Weights of a small sound classifier: 5.3M parameters.
Rows from block 3, named by matrix and row number. Rows with one number belong to one channel. Each number is 500 + 50 x the weight over its row's rms, rounded and kept within 0 to 999. All counts start at 0. Numbers have three digits each. After the name is the row's rms in percent of the matrix's.
# convs0: first 3x3 conv (model.blocks.3.convs.0.weight, 160x160x3x3), inputs 78-83, a 3x3 kernel for each
# convs1: second 3x3 conv (model.blocks.3.convs.1.weight, 160x160x3x3, transposed), outputs 78-83, a 3x3 kernel for each
convs0.99 095:448518404486499486502458490498443483527530452546503558450522564596547445513498398480477485480609485540523516454528507522488472525565520498508502536573563470484436
convs1.99 096:517557470523489462535498456518521501459491555500465534494617512479387478518487492503504408498507470507450577532544468409563574526444471549534572509503477490533450
convs0.100 100:566589386428471500515457434530466603437528521432509478395448500615540415501545498478480506464559456624459401455491435616488488385528521498537462517544519481453513
convs1.100 100:478487473432435590486559488513503528572437629493523458511462530473512511600518385477624525564533470542521446485493480439547440515603531482505450533460441422505556
convs0.101 097:482517444525502537376444469592501409493481437478473555572464483482472522530485477523439475528477487514508465531480417492429484493429545602403422471510541594476527
convs1.101 103:511516491525493471462498472489407556517543435481462569567489493444546516428444509482429566474520394470481528496472525406455516444503486454507534502484479490518515
convs0.102 104:495613521480499534503392496536498431527480526477537559479456549504497478517409442512522604520500532467487438496494559519474488470454527512452564541441469495486472
convs1.102 102:505499519493498528479486499487467501435552547439490490479385495512536454483505485579533504561458428497488503511473502467519501539462461495400587462485554506436446
convs0.103 099:543530425483495520428441483414513439488487488511554532517454424527453547597582485467406476494537562481501482469534434528484578428446521436558470473403528521508524
convs1.103 092:451495547611487459518535469405493447521520541521551468543599528443441450384526551589462498497473479419536524454504561522441456503511475465570580491513551503511573
convs0.104 088:509512501478565524515496450505451411548433465521508427516397490600429474463524544427535520510497487572476519469472500544413543495527611504613427512518448515363580
convs1.104 085:524497587523540457548520392458443539533490463493528489427521458449487482511443580583553489486589490506428517539440536533418483399565423492587516513466488494521565
convs0.105 102:474616462487443589405521406562579493527472464441473494555604523440510513488472380537496470495546472514463484468564506436447456531467461447590537628553426477466477
convs1.105 099:497528490604473528467487497578553580508461471526566472544367503575518400357513571483538546619504465492548499495507474435543446447478512561543540553494524438539472
convs0.106 104:448550527566599377480377560517470489516517491511463520409485556581552518446471510518420405379496552591529443459509473511466484518482504416582513460399608525546399
convs1.106 098:525422543498514574587473429376482442427449529527498433420498573513554407510501524490547473541491502549536472404498527447479529508426429458497500503493457464527521
convs0.107 101:526515523513439440464590568466549524657511430445475524424489515441434543491457507587579546491385419556495510457471491538547498504499424458542495604478510534456619
convs1.107 101:495485473589535496512359513487572529427489588541488465618505549442542429454494542439494485485440434559530480481522465465415523584534407481534556547451564507542518
convs0.108 102:412506469430505582602491448487558511486494580554465460500446477443464517443590550498492421443458576481461537460437459544528534542578525462465459455441450497366496
convs1.108 099:495527548508506448523479537427457509495435537529581494721492465525497463421488527499377594526494490415581494473485501467493576484436460483473463483537536483537493
convs0.109 104:485428650476488413529526467588406500453558469505587465525545432474397511393377581472447500521467451468547532399552610600481440550456410496475532503416488435505442
convs1.109 100:466533538493519575540420503509439414519563482439524566589490426512460473557520478497557538522434621490525420464414579515540577457532434376514534540533474505513498
convs0.110 100:508523459490557538435468484624442432541510430573567448540549391450474519520535547433470544443451567505553472551521500422524508548463447426552425523481451473493478
convs1.110 100:472447453531501526559467485408506616538528535500493538585412513548546440455419601444413533559528555452503514453545446488564493518548484508497564449477537463544548
convs0.111 095:595540498444492505478511543466580522504589459529544531501453492541441514434465386465471575421497407572472544519510524550457535450552479363450450496466504590440511
convs1.111 093:601481503509535500474485451406567403526447665483602446483506563430496416579464494475475487490573449481512516514558514582476513445434429537513470441483433496517506
convs0.112 097:471503482570528468462463496594494476459555519463531474493449519478517432453511473475531507479557505491458515525510425475510484540511608546422483480483608463519416
convs1.112 096:572457538520474457470462550434530544454501596591469463445440497459536480468491483513587523476515509578456494524554492511529577474507446517415531622492436526546520
convs0.113 100:475454482409445432461535549478459483521462370507486555565427470487470505466588414463484524510521573470469390500495425520475482433473565516511499505574455563430498
convs1.113 098:563560458533515472501466458468470576508494521582457518544445718473572446498552470469459468509478426477446481504512633479549521442488385474502528582449468511506511
convs0.114 101:466354551566440506482545522472399499511433488502428534512442541483528408479545574532520489464477547587523489467547480541529524512396463441502396540521459532462599
convs1.114 102:484491447527523520580499530542445488457486497547438505540420544395550519525451544471524570492482560461514519544519497498494481509553492488513482537454564412475545
convs0.115 103:525442491502455481481485546498488502505484506414583518430537495461452493555560458515534407474453545428482487500473443505534425493520585595548422506545488464409554
convs1.115 096:519510508455506438483491482424458514507470584505530557384477633536532501538522411447577428515457365443417545581436566444546643469520516434390552441537533525486488
convs0.116 093:490397545487438458557535564513434566501481442494479562541413426446560500464509555511516531502515499453529502519475556627481524466510474492533475544467492506510515
convs1.116 096:436437524538548529540453490394526505502433559527562550459481441459486585481440373472560462455489523557441504587492554475500476459576559557479482476468523492522506
convs0.117 102:585491490408526441442489484475503458543476472460435518491431420497443447439522586432604587566511430563531466500470511549451479449483492508444566489513450479502461
convs1.117 101:514515496418634546495565447487542454494487503489525501594566389534544570446357478574596421460433480595550415405434450546523528562530633590505401464466510504486529
convs0.118 100:472606516573550524418491527490500526536501542503524473491567462604485458513398478536438477541574458448501470445466577531565473465400506496490453394442529466473510
convs1.118 100:535494504556477512494559490560504509471570541497533483503585376447505617466466494505590496500548473536369499533449541485442482516562511518484480496519555512495529
convs0.119 105:477437504521509474491564474509489507485468449439516520520487565528522495479480509573527457417531511492433537463470426451580563551456564443500475545466477470515452
convs1.119 101:502506515519494450479538470507485586565430451502507608609416416518595551553480361547604566523517443457491527465487499396588557506530572538472579479568463512444517
convs0.120 095:432426501491493478478484455452514525561572514508478551474500488545442437608552565431494543502477511539462497571407476428449501513610475431510420489515499608599448
convs1.120 094:500562482470501475518510506421479477470485537486534528517507547422476673447507355523456539478406476549573506346542506498500495467543455517547431483481492518439454
convs0.121 103:515444482545447438453560523623461459464418544470457496493570448483514470559500603501481589477571506562400426494465506538370512513623503560491448530432515404531446
convs1.121 101:545487479491503433440478571384582551488463533468498451488523479505561552566514436436548593453399512529512508560517510476448554416469582486485528452441532497569446
convs0.122 108:547414478524535538401487517511468529543508472522464515519531430492561562508475427436532408438457606502442522467484544494494530475475481494619490448455456490481503
convs1.122 107:454540479525565441520471485545521414540495470441427601401563502564518496423465554520515434545523562491512519421515546596480476517547435595507459554440498372460503
convs0.123 099:497582546478546522543503526482450540520475484508504592481432581488552505537395436472420530539539525512437408550457506473552473550450565576524447479521482503528584
convs1.123 096:527498522597579483559566427535459511483540484511504470525488644489477430492535453465453561574527388482474540463452540498573556446457400444465464536475530546490505
convs0.124 100:527565483443485488413466517475569496472454585495465506501445444585544547615532532494382550461501444541416464490532468448537456461497570475456482487526507490542542
convs1.124 097:564489523528485488452504534439517466562518466430489563446515645513570454483492481521457505482509529501478517464555541434508499530495571461586544480430386543453576
convs0.125 106:502419547488533411553492579420479452639523554575508449552599592488579436533477544562432483463549429589506506512465470517470454473469543573467464505463496589520498
convs1.125 107:564465466514560479510478505517580463515463533518463516397509427437538504604412455459460532569519533466538561482579493459512576430468574527556476392559510573570460
convs0.126 099:515459580493505489601486493554473434512512518425503532501550504505498519612448481385527553521507450438434474554447513494507494460485484426400430490518467465524441
convs1.126 099:527508545547513426531495436460419572516606448439600514452479399498444568491510441531528447523497479576412542560494480509532533521492490436479542425522498527451535
convs0.127 106:549495457495507549459531468503489436484505512500438584439419555535527528538487458508484507479461420476620455514483459455446427497526536455481483508482551449491467
convs1.127 101:520484494508514461545513466516509448536472535532514537596464382523502583427371443503550485446460539520527401540494536542493545540488522608474491492446501463432507
convs0.128 102:384487569529423469526425499476448639458491454582566437521474539491517542413459505494519554518450609434527441574538511499487472550417534566430536482464470515554436
convs1.128 099:463453463535498491551516446403495502474503514472572594378501484505521468521440465516425478524532395413403538550491600519464465512549486479420536419521469402425483
convs0.129 114:445479443480505548527461489420534472537451522403567509596478555519537494445485496487448521493481539467498479536542489475526527459473471685457432377447529438497506
convs1.129 112:564450471473519539520617458453413609485552462483524429609518486459462558653498412450491564502550479484463430466445471561563584423490542420482542484432504493469530
convs0.130 098:517514517520494383478459591452442444461492495510472520498475500580565450394478536477484455425506574551544443482516466530487475455575507558498566517497446501578466
convs1.130 095:545459556436468574609538473477423409480496458514510484511444391469528499490522501433609560583492573467565465473441472408464460514464511576555428481484464508530418
convs0.131 093:481602499487526441505455557382506509485569500468416467569466442594460441509491485529483518473493516508457567458572556544540595513546572471504613541501489449426510
convs1.131 101:500533507485544474484467418568520403510435539459461510520552586462408564410492588504588572465479486535525409555508435549438521472495515447505466480492453579432446
convs0.132 109:577450606491521446473477431483504500482446509536581451510548469594492560473413488506485545503468476478465416506584561621562505493427453485562529521537492464436474
convs1.132 107:449437461471464523577534380543514568576537448454503522568385589533590516450519440478454377524508562530409526487535477462641542560571487516577555557437413422542477
convs0.133 107:435539616471494504525479425429495559482564495612518472566582481492565548513538471533541570495516504370522455545444571381451524543529515456490489502602517518422511
convs1.133 105:488536459472489495503530490531527460427417525595535442449529471503481559480550482587591496495497503498483514412453481484478407610488529504489449482467517419523495
convs0.134 098:518517499554516500391551522471454485565457490519455492469539535469492550535520542551532481508465525491553466590424366528501479445536465410507590521411460550507522
convs1.134 101:499564506475514478515486433507459503514504477511435500513455608416613443520467499506494416520379471416529601432522503478494556534487464486534416556490554443502558
convs0.135 096:398507486566579518512493468513481606501487473524439543521520454557521430441541588539520424490467501558572556453458419576446544465516580572540396490443571473468502
convs1.135 095:503463534487470482541543475539473528434469646536564478477516363407557558587456403497515607493529403536489433569445466542448551459465533538462509543541467428369560
convs0.136 108:562534488500417449390451504515652436526410526403548463540567435487597460491417594600364469444498490453502480459620583543438519468455446558556503435541560457477405
convs1.136 098:487546558483501447496495504492620460481528524545512479502460500451571555490440446502509439511430597592539396397511496577538520590536523504577461481497513424525630
convs0.137 106:510502431500491437546466508415473416481493485446591555439564495534524490554522434477563446465388461525412558509469581469502561531578464381567577516547440533550511
convs1.137 102:461464411500511528525491450454563585492495528444454503615523510542405415447455496457479522451525524461469509615481568522530475469546518589556565519524542470469431
convs0.138 109:572562495518499542456425492454499552504444485488553449499519456451582554482537463638520503485529518409564454488565600524543495434481480490594466495498597461505399
convs1.138 105:448483420535540424464445530539431499493534512438570483446538471415461506473621559479433490527540489440591560476507531613497498495529489508475499454527486489480415
convs0.139 105:455461543571605410539512521576528452479471598494490503493477517493506495595604545546475377456546591524446535480461411533508458517588517565459469428476527497574511
convs1.139 104:507521499569435489528480485510524493427544475582526486499434512563575573488479429473526526494387410465478445490535522419480577471462495571477552483460426485501554
convs0.140 088:424398499513543459478476569481520493439534501554488488494611501450524518546525422541560412426515513512514487523486490489488503430527472521507517530551489397510445
convs1.140 093:569473525462503414533512468429469450428490590533546570437711514503438494564463528439523446535436432481526573418593453519484597448477493483468478526517494547457564
convs0.141 107:529479456486488498446498523439527535412448540554485532537550545438476454412507480513516513563545476513548438470437560521491530476494536500614599443439554496443491
convs1.141 103:515540544485492482533564445581556430570522531538424520502446486415558506545503424562540482555546545449481569444446509574463425542523509501499473525472421418503512
convs0.142 094:500500492512506552453454506508477517435533462586486518459458587523564546485562499457530473439519477490468463434527499473492433466479538545511495489544471499510481
convs1.142 098:480462477493500564437487478557492444425487564534536497504477514506534465493453559495493531508438417562550490482526525504461531528519482381404562497440566442499586
convs0.143 098:550380554472452504485554495535526535487475485536464509506512498524553516548552482578529446561452456456486477385415540483519460470614563456495465511498439466523396
convs1.143 098:580465404521499488512416536503557506376509529576478486399531508509473403605516524552429435560452540472486418574602472503460445513382452567589494533456441476535515
convs0.144 094:468485496417506496532389569513467499446495486579502477479513451472527437438570547528503429409464458468534577542447502461486484506444593513496431525474545445500462
convs1.144 091:604482463462477503452499474475491500452566467496543541492505466564539547460471614585536466464556553468521431542564381560437583387503554453519503538439459497515512
convs0.145 104:507482520459444424544444558506443524521472476538526478480621480493475510518436508572404403370536465584525552468437604472469435575613482446540426543442537540596489
convs1.145 101:574432545467523494493449483471468506496460510482503474461438518454495416507539578402449418484507465489524528435611454544513574488500494419546489506496525527463455
convs0.146 093:448425493519516427525468485579519450478471472582385526409422602428520433545471488476497521462535530500566531500429501508472430493570514423508536497575539570455477
convs1.146 099:477528548485522454612503506412457480437524551525430481483569425478388586431483484484560516490500448521422457541506590485477574456526480555449490515511508495450527
convs0.147 100:526453418526489573540469517519489467430447544485470502456452519590505499512501512514492438459456543441511479432546469570536538420485604466486538485449570446545465
convs1.147 097:521520535538531490424474505413493438523433559555513550657467380404500526427440465576618499452554467550388493408463493566464499562493516573445451484501424447530489
convs0.148 097:461537467474538539501454362521531472497410532504536482503488496524487467528510429490394455515519516524447578650561583505607529471527471429504453467409541510555536
convs1.148 100:447492503478445471502596488514449534513556496522520445371503547591541420526497434625502472449506528485484539445553475453649585595457503548561440463451421509499562
convs0.149 103:485550542520451528515563487400330529469520464483562507484571521474583554513501458486481483574546513418395424462523622519609604503536568436521527544497497518455517
convs1.149 101:440522522559522474499575426515494528503471484521509468534486568465441468342490581541556432582470449396556479578518415566480504513460415507524498529529507504456520
convs0.150 109:443409502439498466509398523493412482676455456566423456447496539497540451525543550540528504498529398466457535456576483499435460500489459569593518541432478477491540
convs1.150 108:450563475430491426493466544442467563481489581534440532510536524530511611470466408502518483470401594502550477448461508466529481525583573424548432418518484545492501
convs0.151 101:488442617513532521469529472667512533506509540495472491501561483517555543465458517532519477538590460412514505379491458520409540543514508559507535507566437494500516
convs1.151 105:464508433530557497568505488495578460481400502503497512441521502538541441484553545473479447522533409597453453497494487529477556491474416587573500500433534421593471
convs0.152 090:560469495542560442473562518481534476504556544457466497577553438525454455550491512462506473450455497500506527497568498519493470521480514535618547468488467511504439
convs1.152 093:504499429512487479575513471507545403504595477458532511442463510492458442470549527524485453558500501520490412425501576489568464601533446505495511477469532514518473